A small segmentation model, trained from scratch.
Model: 29.5M parameters, 64-pixel images, encoder arch vit, encoder norm rmsnorm, encoder activation gelu_tanh, encoder num experts 32, encoder layers 16, encoder width 256, decoder norm groupnorm, decoder activation relu, decoder widths [64, 128, 192, 256].
Data: trained on rendered scenes of coloured solids on a plain floor, 195000 training examples, 11.2 epochs.
Rows from block 11 of the encoder of a small segmentation model, named by matrix and row number. Rows with one number within an expert belong to one neuron, the router's apart. Each number is 128 + 32 x the weight over its row's rms, rounded and kept within 0 to 255. All counts start at 0.
After each expert's rows are labels from the 100 images, of 14976, where the router gives the expert most weight on average: "patch colour" is the nearest of a few named colours to the mean colour under the peak. Only what is clearly more common there than usual is listed. The data: rendered scenes of coloured solids on a plain floor. In brackets: how many of the 100.
# router: slot weights (encoder.blocks.11.mlp.router.weight, 64x256), inputs 192-255
# up: expert up (encoder.blocks.11.mlp.up, 32x128x256), inputs 192-255
# down: expert down (encoder.blocks.11.mlp.down, 32x256x128, transposed), outputs 192-255

# expert 1
router.2 [109 153 161 115 115 128  93 124 146 121 125 101 112 152  80 142 132 110  69 150 165 178 116  70  76 135 111 170 140  75 103 113 135 131 133 179 103 149 112 157 110 191 123 163 154 138  96 151  98 185  77 124 171 176 154 127 139 136 177 108 175 163 120  96]
router.3 [161 117 156 149 151 202 168 107 180  90 156 132 121  98 111 174 200  61 182 135  99 110 188 150 157 138 161 130 100 158 152 124 155 147 139 116 131 113  78 126 136 103 183 101 141  91 100 123 158 140 180  87 135  91 159 121 158 108  73 139 141 126 100 140]
up.0 [173 129 154 110 120 112 107  99  91 158 130 160 113 136 124 121 177  94 132 182 187 135 139 159 106 112 136 127  59 125 130 158 162 161  94  68 118 135 199  99 113 101  94 123 146 145 133 108 143 105 169 134 162 106 133 193 116 140 186 101 124 133 127 134]
down.0 [104 119 159 151 108 152 146 175 113  66  87 122 125 137  87 163 148 149 122 119 116  95  79  94 176 121 132 148 152 186  68 140  97  93 110 164 155 122  80 137 111 158 113 101  91 188  73 220 110 120 144 122  52 161 115 133 118 128  74 142 132 160 115 137]
up.1 [164 173 134  91 148 103 123 106  87 133 171 174  97 120 155 120 112 115 123 197  98 139 128 139  80 108 128 120  58 100 133 139 174 136  40 101  98 145 185  67 106 126  60 179 119 148 185 137 131 127 130 147 167 135 135 208 105 103 150  88 106 143 103 158]
down.1 [ 92  86 126 181  88 114 170 182 131  88  91 186 146 162  81 133 126 133 105 112 169  92  99 107 136 111 153 165 127 191  86 126  69 117 134 115 127 112  86 129 114 145 169  92 106 162  89 181 150  76 144 152  83 151 165 147 102 220 125 199 121 152 142 133]
up.2 [184 123 101  62 107  87 134 115  80 136 175 112  71 115 102  85 106 113 122 151  83 122 103 132  87 136  86 163  79 116 132 143 165 140 122 103  92  94 158  74 120 149  54 145 141 146 141 123 137 148 117 181 138 154 130 170 102 152  97 135 113  90 123 118]
down.2 [114  93 148 181 139 106 170 186 160 114 112 129 162 156 151 125 135 100  81 106 201  90 158 191 144 107 176 138 151 154 110 125 111 134 115 112 150 114 142 101  87 130 115 137 112 175 129 144 128  92 166 108 107  65 150 135 161 189 141 147 106 153 121  80]
patch colour: pink (38)

# expert 12
router.24 [158 103  61  69 179 156  93  97 144 164 179 136 147 110 144 132 140 135 117  98  98 148 177  97 116 128  75 160 126  89 135  92 115 134 152  84 140 150 111 145 140 147 167 142 127 152 131 119 163 150  92  83 169 157  49 133 117 150 124  96 140 116 165  68]
router.25 [145 154 153 110 148 174 147 143 149  98 136 138 153 177 113 130 115 125  90 134 148 146 149  91  94 145  99  91 123 157 150  93 116  62 133 150 115 159 107 142 158 139 125 132 145 142 106 114  99 166 189 139 180 181 132 128 118 119 124 122 192 138 156 108]
up.0 [155 132 140  95 137 109  92 142 160  94 130  74 104 143  95 154 140 131 156 122 162 101 107 129 120  90  97 112 123 156 142 128 139 130 110  67 129 136 139 142 147 117 132  82 183 117 181 140 166 149 124 145 111 147 100 189 132 100 133 135 109 114 139  86]
down.0 [152 119 150 135  69 171 191 118 136 123 135 165 175 139  97 156 126  98 152 120  91  98 138 150 125  77 108 105 138 185  76 106 126 102 129 156  83 119  80 152 169 162 158 128 131  18 130 123 104 132 120 146 135  91 169 161  75 119 138  91 135  64 174 126]
up.1 [134 128 151 137  92 137 119 163 129 148 117  92 167 103 127 181  98 110 157 134 173  88  94 150 154 142 162 111 171 189 113 170  61 129 181  65 137 118 160  77 143  50 107 112 105 126 187 167 151  88 117 150  50  95 141 178 122 181 145 150 100 112 133 184]
down.1 [129 152 154  97 122 165 157 112  87 116 181 101  85 138  88 179 178 140 143  91 131 168 104 169 133  88  96 155  84  79 165 127 145 120  76 191 113 113  69 169 132 186 177 163 116  33 133  87 168 160 113 100 159 132  46 132 122  75 135  72 129 146 117 133]
up.2 [170 122 154 113  99 142  69 162 141 105 128 160 191 125 104 133  69 143 128 152 128 112  84 133  92 124 205 105 123 129 135 161 115 139 152 107 112 100 161  94 164 111 107 115 154 128 138 142 114 148 114 158  81  98 100 227 123 143 106 129  80 148 132 170]
down.2 [128 148 170 127 145 141 179  72 169 123 147  77 143 172 148 171 146 128 144 115 177 163 128 173 127  78  84 173 175 161 130 116 110 137  97 176 118  57  95 118 172 142 144 183 106  47 126 118 198 146 109 151 137 114 101 158  36  99 149  82 162 117 133 153]
patch colour: brown (29)

# expert 10
router.20 [140 143 116  94 169 158 123  97 119 161 161 129 130 169 135 128 134 128 116 111 125 122 188 117 119 186  91 138 101  94 120 102 140 112 173 120 127 181 124 115 143 168 113 132 142 159 104 142 129 157 107 101 194 170  60 112 116 161  94  96 202 146 158  69]
router.21 [143 160 138 111 168 147 118 102 126 140 157 116 110 133 139 130 166 117 107 124 103 135 183 110 115 173 107 146 129 105  94 113 134 102 154 138 126 164 134 136 140 162 127 132 144 159 115 161 131 172  99 114 200 172  61 106 119 165 112 119 207 117 151  90]
up.0 [ 89 125 177 133 135 131 183 153  83 174 105  75 188 126 117 123  60 128  92  85 145 161 138 112 122 181  48 128 129 145 138 149  51  52 124 109 167 106 125 130 112 133 119  95  79 146 156 147 124  90 113 100 134 122 137 106 118 140 127 162 154 127 150 159]
down.0 [133 131 122 118 116 162  62 179 128 140 131 110  82  82 141 117 183  95  98 143 138 158  98 182 164  91 194 117  95  74 136 142 145 214 115  99 129 115 104 130 103  71 118 143 123 252 127 114 179 140  84 121 113 126 126 116 161 151 134 157  43  87 116 111]
up.1 [129  62 162 139 176 115  95  97 155 109  86 148 137 131 108 149  98 163 181 130 146  74 149  93 104  79 151 116 138 170 148 116 153 134 171 119 129 163 165  88 151 107  97  79 115 114 130 115 165 117 116 135 106  92  64 198 134 144  96 124 124 119 135 200]
down.1 [120 164 134 152  85  98 171 156 118 144 132 138 190  93 131 170  89 110 137 120 157 156 101 140 156 101 108 142 142 151 121 121 136 123  88 165 130 136  96 166 167 149 150 142 164  30 135 138 130 116 150 158 119 159 134 170 107 181 106  70  90 128 127 174]
up.2 [145  99 112 117 114 132 102 124 158 120 124 118 195 142 143 159  82 125 170 109 135  55  72 147  97 155 149  98 143 174 120 195 136 128 184 100  91  92 204 118 165  88 100 137 122 118 165  98 170 135 145 175  67  92  77 213 130 162  89 133 106 121 130 147]
down.2 [111 178 185 133 118 109 178 104 129 126 145  98 161 113  78 177 169 107 147 109 173 184 107 171 158  60 114 144 148 170 133 156 142 176 117 171 125  86  75 148 162 146 181 120 150  25 169 146 131 100 136 169  93 132 106 185  75 134 179  63 112 123 151 183]
patch colour: brown (30)

# expert 3
router.6 [ 88 113  82 135 152 150 110 125 115 166 112 130 123 111 131 124 120 153 125  86 140 119 202 104 119 152  77 110 100  85 208  83 135  84 131 148 128 145 114 143  67 152 151 117 128 192 159 158 127 122 136 141 142 152  71 137  77 118 120 157 194 133 141 138]
router.7 [124 122  96 142 181 112 125 156 131 136 133 135 131 112 114 127 128 106  98 112 104 169 219  99 115 144 102 129 145 132 129 102  91  62 115 126 146 123  87 160  68 139 154 131 150 194 153 169 121 142 137 156 154 168 127 123  73 169 149 153 192 149 127 103]
up.0 [141 179 186 155 120 116 114 159 155  76 122 162 134  70 144 141 144 138 145 130  95 138 105 186 176 140 142  96 130  96 133 119 109 148 121 101 107 130 174 106 132 118  94  96 121 129 128 125 175  82 121 122 108  83 151 139 127 124 133 113 140 126  81 129]
down.0 [132  99 122  67 185 158  98  86 138 192 164 113 127 167  99 126 148 148 130 113 157 144 126  85  82 117 120 124 115 130 161 119 131 155 117 138 113 154  83 116 141 134 138  80 170 248 102 152 133 160 160 109 145 139 119 142 133  92 113  93 137 137 170  91]
up.1 [158  98  84 154 120 146 156 104 125 104 150 122 159 128 119 136 159  87 185 129 156 136 139 164 115 127 159 150 147 162 152 170 144 132 134 124 105  70 129 121  94  65 152 100 110 165  98 160 124 114 162  51 131  86 159 166  73 118  87 123 118 115 100 150]
down.1 [132 140 105 126 154 159 148 128 148 108 159 146 101  93  41 129 133 103 126 173 158 102 142 135  75 143 141 145 145 146 165 102  74  82 143 154 135 120 130  91  57 109 110  92 113 255 112 131 122 152 145  88 146  78 188 127  98 128 103 178 168 162 174 133]
up.2 [175 114  87 127 118 147 158 112 135 132 142 122 167 128 135 136 141  97 191 107 158 118 126 177 111 126 148 153 144 169 142 159 152 126 129 123  96  62 141 122  91  71 135 116 106 180 120 175 109  97 158  80 116  83 141 172  54 106  83 125 123 123  91 143]
down.2 [128 140 114 121 163 146 147 131 168 115 149 134 118 111  36 119 130  95 140 148 152  87 124 135  69 131 126 150 160 144 157 103  62  88 121 158 118 126 140  84  43 135 103 108 118 255 131 159 128 150 145 103 157  95 162 132 105 129 100 168 166 166 159 147]
patch colour: brown (33)

# expert 20
router.40 [114 147 174 109 181 159 111 111 165 144 136  96 107 142 149 131  97 127 106 131 149 123 183  90 153 172 104 113 123 109 165 104 144  90 130 146  96 176 113 147 133 136  88 136 159 171 139 125 116 166 139 127 167 177  82 140  99 149  80  88 180 152 136  94]
router.41 [162 125 130 100 199 151  74 132 154 144 165 129 161 143 155 127 149  99  93 116  94 166 175  94 116 179 131 131 122  99 117 113 114 105 133 130 123 135 124 167 122 161 108 155 125 157 104 167 152 158  97 115 170 206  66 130 110 174 162 101 184  82 153  91]
up.0 [111 130 113 119  93  89 174 131 123 155 208  92  88  95  70 159 114 103 134  87 152 165 106 113 124  75  64 144 134 137 135 154 114  87 146 108 175 153 141 102 127 153 163 168 135 129  66 116 131  80 165 107 132 134 142  71 126 201 109 165 113 211 143 147]
down.0 [104 166 149 118 120 176 142 132 129 130  50 144 167 134 167  87 164 147 163 166 120 100 132 113 179 157 144 178 104  93 150 100 114 172 108 126 120 156 141 102 104 139 119 112 144 166 123 151 117 190 123 115 131 133 124 147 145  79  56 165 119  95  85 127]
up.1 [165  83  80 140  95 141 144 126 108 126 124  94 145 132 138 155 163  77 208 127 131 122 107 177 109 109 144 142 166 170 160 169 157 135 136 113  95  72 123 115  83  71 151 106 143 190 140 180 159 110 166  97 110  95 145 175  58 107 119 133 118  99  89 114]
down.1 [158 131 108 124 126 172 110 149  85 130  96 122 130 135 151  83 168 126 108 130 131 110 123 164  95 154 137 126 129 138 159 107  97  94  95  77 142 136 133  63  50 121 114 124 137 255 137 166 127 125 164 106 122  98 143 140 126 101 110 168 116 126 100 100]
up.2 [ 96 150 141 123  97  50 177 105 122 124 170 161  32 107 106 148 151 149 146  76 167 164 128 153 166  88  56 123 129 114 134 111 143 144 117 130 165 170 123 114 128 175 155 180 141 121  38 138 162  83 172  89 152  98 102 114 134 145 120 147 111 198 141 123]
down.2 [ 83 138 131 156 134 200 121 153 144 131  81 165 181 136 133  83 102 120 155 181 132 101 128  49 119 156 177 147  72 113 116  94 112 139  76 148 107 153 144  87 127 134 107  88 116 175  93 140  82 174 124 139 112 185 178 146 145  73  98 182 155  67 110 165]
patch colour: brown (36)

# expert 26
router.52 [143 116 135 113  88 167 123 151 128  52 144 111 111 185 102 193 134 125 108 118 185 110 137 107 118 135  70 131 146 160  91  83 148  95 135 105 152 165 101 165 117 171 156 145 163 139 218 105 140 125 139 153 161 163  83 132 133  92 130 143 167 182 133 158]
router.53 [160 106 118 126 158 130 135  97 158 132  92  90 148  62 170  85  92 117 151 168  98 157 112 158 179  94 185 120 137  73 108 147  97 170 162 147 113 127 173 158 110  89  85 125 107 115  99 142 120 109 117 109 112 106  87 159 148 196 167 116  95 105 175  62]
up.0 [127 123 137 149  95 133 118 118 130 107  84 162  98 158 114 128 107 172 100 114 108  86  13 154 135 101 108  91 127 139 132  83 164 128  59  52 115 141 110 109 119 103 124 145 135 122 193 100 161 134 192 185  87 116 164 176 135  86  76 141 142 126  85 125]
down.0 [138 107 153 170 120 159 116  86 145 130 123 146 187  88 168 112 143 120 128 142 114 156 133 105 152 136 209 179 133  88 101 125  76 185 168 187 125 147 153 159 150 160 115  91 130 116  97 148 127 142  99 144 102  92  96 144 120 197 144 122  83 150 147 159]
up.1 [170 135 166 180  90 130 100 126 125 115  94 163 134 156 130 104 135 163  96 118 108 123  45 150 148 121 121  72 147 118 133  74 169 153  46  88 117 164 132  93 118 105 141 111 171 126 217 100 147 133 159 173 129 155 162 141 130  89 148 151 154 101  93 138]
down.1 [134 119 151 143 119 156 133  73 125 120 158 142 166  88 163 121 146 130 125 151 123 146 151 145 112 116 220 178 142 101  85 156  87 186 181 144 105 138 163 149 139 123  82 102 103 183  87 142 139 115  99 148 126  58  69 139 130 190 151 128  96 137 151 158]
up.2 [143 136 123  66  92 160 148  57 177 128 142 107  98 116 126  97 147 156 195 149 168 128 160 105 111 121 138 105 174 102 103 120 136 111 128 167 164 188 156  99 138 198 173 164 126 122 159  93 108  96 138 106 143 102 104 170 139 128 143 116 129 119  96 157]
down.2 [ 71 101  96 148 134  74 114 167 111 113 157 153 114 167  83 143 114 104 141  83 135 139 105  92 125 150  71 102 127 156 151  94 128 130  89  66 131 141  47 120 166 128 139 114 156   0  93 114 146 134 148 119 114 178 212 108 154  62 107 160 177 157 128 111]
patch colour: brown (59)

# expert 16
router.32 [ 82 192 116 126 123 142 137 150 169 179  86 149 107 164 137 126  89  77 120  68 142 138 114  91 141 145  93 112 101 153 146  74  80  94  83 152 186 136  68 130  73 163 181 129 117 108 130 183 103 125 161 179 116 170 170  65 171 119 132 151 129 139 113  99]
router.33 [ 98 185 156 107 144 148 123 107 146 178 107 144 100 122 155 106 155 125 151  80  76 103 133 100 193 166 122 135  91  60 153  86 126 103  91 149 170 134  67 175 102 151 176 140 130  97 105 188 101 154 129 117  57 156 120  58 169  59 142 147 112 136 121 100]
up.0 [141  55 162 116 131 139 100 112  89 115 125 105 126 126 152 149 106 228 121 159 145 138 133 149 120 139 179  93 127 101  91 141 171 113 170  93 100 153 155 122 176  84 100 149 171 108 150  81 137  93 119 133 218 117  91 139 146 136 133 114 140 130 132 134]
down.0 [159 152 118 128  63 116 106 131 120  92  91 145 154 127 124 134 163  90 122 109 135 101 118 213 176 160 132 124  88 129 159 123 165 201  95 192 159 140 170 125 156 119 140 160 108 127 103 122 141 130 160  89 110 111  98 103  87  93 122  62  42 165  85  93]
up.1 [111 180  89  75  91 140  91 134 149 170 188 152  92  90 124  97 144 138 103 125 142 168 132  52 120 119 100 112  96 101 210 105 143  82 130 148 118 116 130 162  94 156 128 168 149 146  95 143  87 178  64 157 149 117  96 129 116 122 159 115 167 149 168 130]
down.1 [ 90  80 162 209 180 148 141 146 104 146  99 141 165 168 141 108 108 136 114 204 165 141 119 189 133  99 188  76 170 187  88 178 100 139 155  91 114  85 168  58 178  96  77  86 101  50 127  93 116 111 156 166 113  87 135 173 108 104 207 212 132  81 124 166]
up.2 [130 115 111 155 121 146 142 130  84 139  93 164 228 128 119 159 145  50 178 113 123 114 151 192 116 109 124 147 122 147 129 142 135 135 129 130 161 120 102 126 136 112 153 110 117 128 101 142 130 133 200 128  82 123 216 138 129 160 137 143  66 101 128 139]
down.2 [151 146 118 103 100 101 157 107 169  94 228  82  71 121 109 201 104 134 111 100  83 117 166  66  97 158  98 161 116  86  93 130 107 106 166  94 123 122 131 141  92 126 182 133 111  88 125 115 154 103  57 107 160 157 120 107 168 177  64 145 186 133 165 139]
patch colour: brown (58)

# expert 11
router.22 [101 131 164  93 171 145  66 105 138 138 138 123  92 124 116 130 156 137 100 183 138 137 178  96 146 148 129 135 131 116 145 112 187 100 132 164 116 166 148 116 132 168  91 165 146 152 162 114 138 172 142 107 173 154  75 132 105 108 119  79 189 147 142 169]
router.23 [129 154 135  90 134 175  92 171 154 138 152 116 134  69 127 130 162 135 134 134 101 116 159  87 126 101 129 102  96  83 111 106 106 134 127  93 156 183 147 183 100 152 132  83  82 155 161 186 141 147 113  85 128 141 136 114 117 144 135 121 164  91 178 106]
up.0 [163 127 164 113  53 126 119 128  81 110 167 102 103 195  68 210 140 114 149 123 132 119  57 195 150 128  86 134 160 154 124 158 159 129 134 158 127  92 144  91 156 183 130 172 106 120 138 163 134 137 143 146  47  70 154 123 146 139 144 173  83 173 103 139]
down.0 [160 115  52 106 175  86 172 134 103 166 151 137 142  79 117  58 156 121 149 153 128 158 130  72 115 126 171  90 116  75 129  76 116 124 106 127 140 152 140 149  47 162 181 165 157  92  79 149  59 130  87  66 126 106  75 124 112 139 125  43 110  95 139 102]
up.1 [183 141 125 132 104 112 128 147 164 128  62 116 141 123 117 140  44 131 158 127 121 101 119 225 117 140 133 109 173 169 123 197  91 146 166  79 132 139 133 100 155  67 103  94  99 122 136 101 150 108 160 140  88 116 142 110 132 198  80 173  74 165 118  84]
down.1 [139 128 175  80 121 138 141 111  88 109 135 149 132 128  72 168 140 113 159 147  94 142 113  83 137 137 107 180  98 112 133 144 170 135 145 206 109 126 145 163  88 158 131 147 103   0 130 149 137 169  84 140 124 137 101 129 105 116  71  82 148  78 129  97]
up.2 [ 87 163 105 150 163 186 121 160 181 132  89 152 141 128 134 119  88 143 122  71  93 109 128 101 107 118  95 156  89 114 173 109 178  87 136  42 154 171  59 121 112 133 115 119 105 143 143 101 139 145 171 189 108 132 124 130 106 138 104 130  98 153 180 160]
down.2 [119 106 178 123 119  89 163 134 152 130  85 133 126  90  67 164 124 101 136 143 102 138 147 173 168 120 105 145 205 188 116 154  67 167 116 141 141 126 156 188  96 116 144 108 116  72 121 153 132 173 156 138 125 110 156 131 181 117 101 168 161 107 132 120]
patch colour: brown (62)

# expert 29
router.58 [ 96 128 182 171  92 111 177 121 141 124  97 143 170  97 148 120 101 106 144 151 113 144  96 159 153 138 172  85 162  99  94 153  83 169  74 152 163 106 143 110 144 116 140 121 150  36 122 133 107  87 155 144  94 112 154 111 234 119 201 124  86 144 100 144]
router.59 [133 141 114  88 160 144  89 100 142 101 155  71 153 125 126 138 222 127  89  91 141 108 203 103 135 108 170 143 107  92 115 106 150  76 174 104 117 159 145 179 139 172 105 128 123 109 105 138 141 121 124 131 157 112  69 137 149 176  73 106 154  93 175 180]
up.0 [158 122  70  82 199 186  96 154 151 115 155  98 109 139 101 176 135 130  87  91 161  71 157  96  96 161  93 160 130 214 165 123 148 105 143 109 135 115  76 201 104 157 131 139 100 162 120 119 163 174 115 119 133 147 102 202  88 111 105 132 176 113 180  82]
down.0 [ 93 165 102 107 108 190  90 110 145  91 178 126  94 105 104 207 129 127  89 123  88 115 181 125 127 127 117 115 149 123 167 123 153 109 204  82 108 162 105 163  49 149 133 138  76 125 162 136 157 116  84  93 168 109 125  74 233  96 116 111 110 141 216 164]
up.1 [138 194 155 108  87 186 127 133  91 159 119 134 124 106 118 123 118 108 126 180 139 145  85 116 140 110 108 103 119  60 158 138 113 116 133 136  53 168 149  97 122 126  94 127 114 135 187 144  74 158 114 139 133 112 124 164 124 140 128 125  80 112 149 151]
down.1 [121 141 107 149 127 185 101 117 123  77 103 128 105 161 148 136 135 120 160 129 129 145 102 147 119 123 156 148  82 173 111 105 125  78 168 127 150 141  92  78 143 185  65 142 131   0 169 151 116 130 168 110 116 166 174 130 211 136 182 179 152 144 178 164]
up.2 [120 100 119 111 150 150 124 128 110 134  89 112 136 106 109  94 130 138 121  76  79  75 114 137 153 137 101 149  63 138 158  98 126 129 173 115 111  65 203 120 122 161 127 119  94 132 143 173 166  90 137  88  96  95 137 150 117 175 114 181  94 152 117  94]
down.2 [ 84 154 168 151  93 194 121 136  94 162 117 110 162 128  95 121 129 123 137 165 165 123 145 160 115 157 116  93  76 170  97 129 125 136 129 121 117 126  71 106 136 146  89 154 134  25 156  49 112 164 129 108 160 184 133 114 159 140 128 152 165  80 107 121]
patch colour: brown (54)

# expert 17
router.34 [138  99 158 183 176 122 133 160 197  97 110 128 159 123 122 143  53 134  67 147 154 126 138 133  98 115 117  82 153 120 151 116 136 103 142 129 138 170 140 144 107 135 106 144 145 143 120  88 141 114 125  60 187 127 139 107 143 158 171 155 137 176 128 133]
router.35 [104  86 158 181 166 112 113 117 127 107 132 152 146 144  93 159  59 165  76 184 174 139 140  90  87 108 140 108 114 159 115 106 134 128 139 112 173 153 114 162 139 144 154 133 169 122 180  63 121 137  88  48 183 116 153 111 149 126 130 118 151 185 147 167]
up.0 [149 122 134 151 103 158  91  48  85 131 123 122 158 142 150 203 129 147 138 151 135 157 148 146 153 133 121 120 125 119 100  99 127 155 186 127 184 125 119 159 119  94 175 132 146 137 129 125 180 129  95  46 119 134 110  71 126 180 168  71 103 128 181 149]
down.0 [129 155 138 122 140 169 162 159 141 114 165 107 109 124  95 107  75 111 133 169 119 130 134 167 140  93 144 138 126  74 130 168 153 141 129 171 123 101 141  55 107 138  88 124  83  61 128  70  89 150 154 135 144 133 104 124 171 101 112 142  94  92 118  84]
up.1 [108 155 105 135  73 110 145 193 136 111 136 116 141 148 141 146  68 135 141 145 142 143 125 125 121  94 131 101 137 168 122 190 117 111 144  66  98  76 156 122 156  60 110 120 106 114 167 114 173 128 152 207  84 128 154 235 139 152 110 187 102  98 129 141]
down.1 [163 115 168 139 147 120 111 103 120 118 109  96 141 161 141  99 229 106 142  82  93 117 136 144 154 140 159 168 105 204 117 106 164 161  80 132 104 113 154 137 153 155 125 189 135  28 112 161 128 126 135 106 118  99  81 163  97 112 163  79 189  97  46  99]
up.2 [143 136 142 144 183 175  99 127 138 125 139 112 173 103 106 130 115 117 130 154 133 137  94  84  90 100 173 145  92 133 139 127 146 178 164 129 170 114 114 156  98 117 171 130 150 148 175 133 136 112  97  86 113 106 141  89 105 119 126  96 112 116 115 155]
down.2 [143 113 114  83 150 120 161 148 140 121 139 127 161 135 151  98 119 108 125 193 117 145 160 165 134 107 133 120 164 100 146 171 111  90 116 173 143 110 132  69 131 120 137 121  98  94 171  77 144 119 141 147 130 183 114 159 141 141  95 117  92  75 174 127]
patch colour: green (25)

# expert 30
router.60 [149 171 100  98 155 160 125 134 172  92 170 166  91 154 123 177 196 130 159 121 134 142 165 122 151 130  82 145 148 123 177 113 133 130 182 109 145 179 144 164 110 151 168 132 134 158 159 188 129 137 119 119 171 123  80  92 100 128  75 126 158 117 170 104]
router.61 [143 152  74  59  82 129 110 102  53 172 171 165 101 109 161  64 154 124  81  84 105 188 110 109  98 135 116 113 134  74 124  78 151  76  86 146 143 173  90 141 148 164 120 134 156 126  89 135 116 103  99 160 178 142 160  79 152 120 113  90 166 134 116 125]
up.0 [172 130 158 107  99 110 179 142  94 166 138  86 124  70 152  77 124  91 111 111 175 138 150 122 109 142 183 138 162  83 131 132  69 115 105 165  51 109 128 173 127  86 113 135 162 127 128 143 115 144 212 141 175 106 103 174 127 173 193  98 152 147 125  99]
down.0 [163 207 122 103 135 153 147 114 116 117 107 146 151 155 134 121 181 134 126 152  89 147 160 122 142 201  74  98 109 152  91 130 161 156 134 146  92 116 172 121 151 171 143 123 143 149  69 182 108 108 102 149 120  97 100 133 119 166 146 145  80 163  70 108]
up.1 [129 177 127 126 102 141 118 112  81  93 171 167  72 146 136 142 181 134 111 136  44 170  78 103 104  95  84 150 124 111 121 112 183 107 124 122 171 166  91 108  96 150 108 156 132 153 106 142 127 126  65 178 146 138 155  70 117  77 120 135 124 126 103 144]
down.1 [ 99 160 128 102 119 109 123 150 107 119 130 166 102 117 139 177  69 166 127 136 208 157 105 142 120 125 112 102  99 136  59 138 112 132 158 121 133 110 185 116 192 102 144 131  83  44 100 141 122 123 122 139  83  64 126 162 147 103  26  80 116 144 103 106]
up.2 [130  76 182 162 145 143 123 110 177 123 139  99 148 111 109 167 140 155 143 199 109  99 106 151 168  92 146 114 119  77 145 165 143 182 170  65 155  69 156 122 104  81 171 107 157 146 137 128 181 103 178  34 111  87  75 141 109 117 169 106  81 126 115 140]
down.2 [100 147 124 196  88 143 143 132 126 114 108 127 121 117 124 148  47 120 137 176 185 129 142 177 146 159 130 129 132 182 170 145 122 165 147  52 132 111 179 124  70 114 128  86 117 255 164  88 134 138 157  87  96 101 150 140 130  99 138 181  68 128 108 134]
patch colour: pink (38)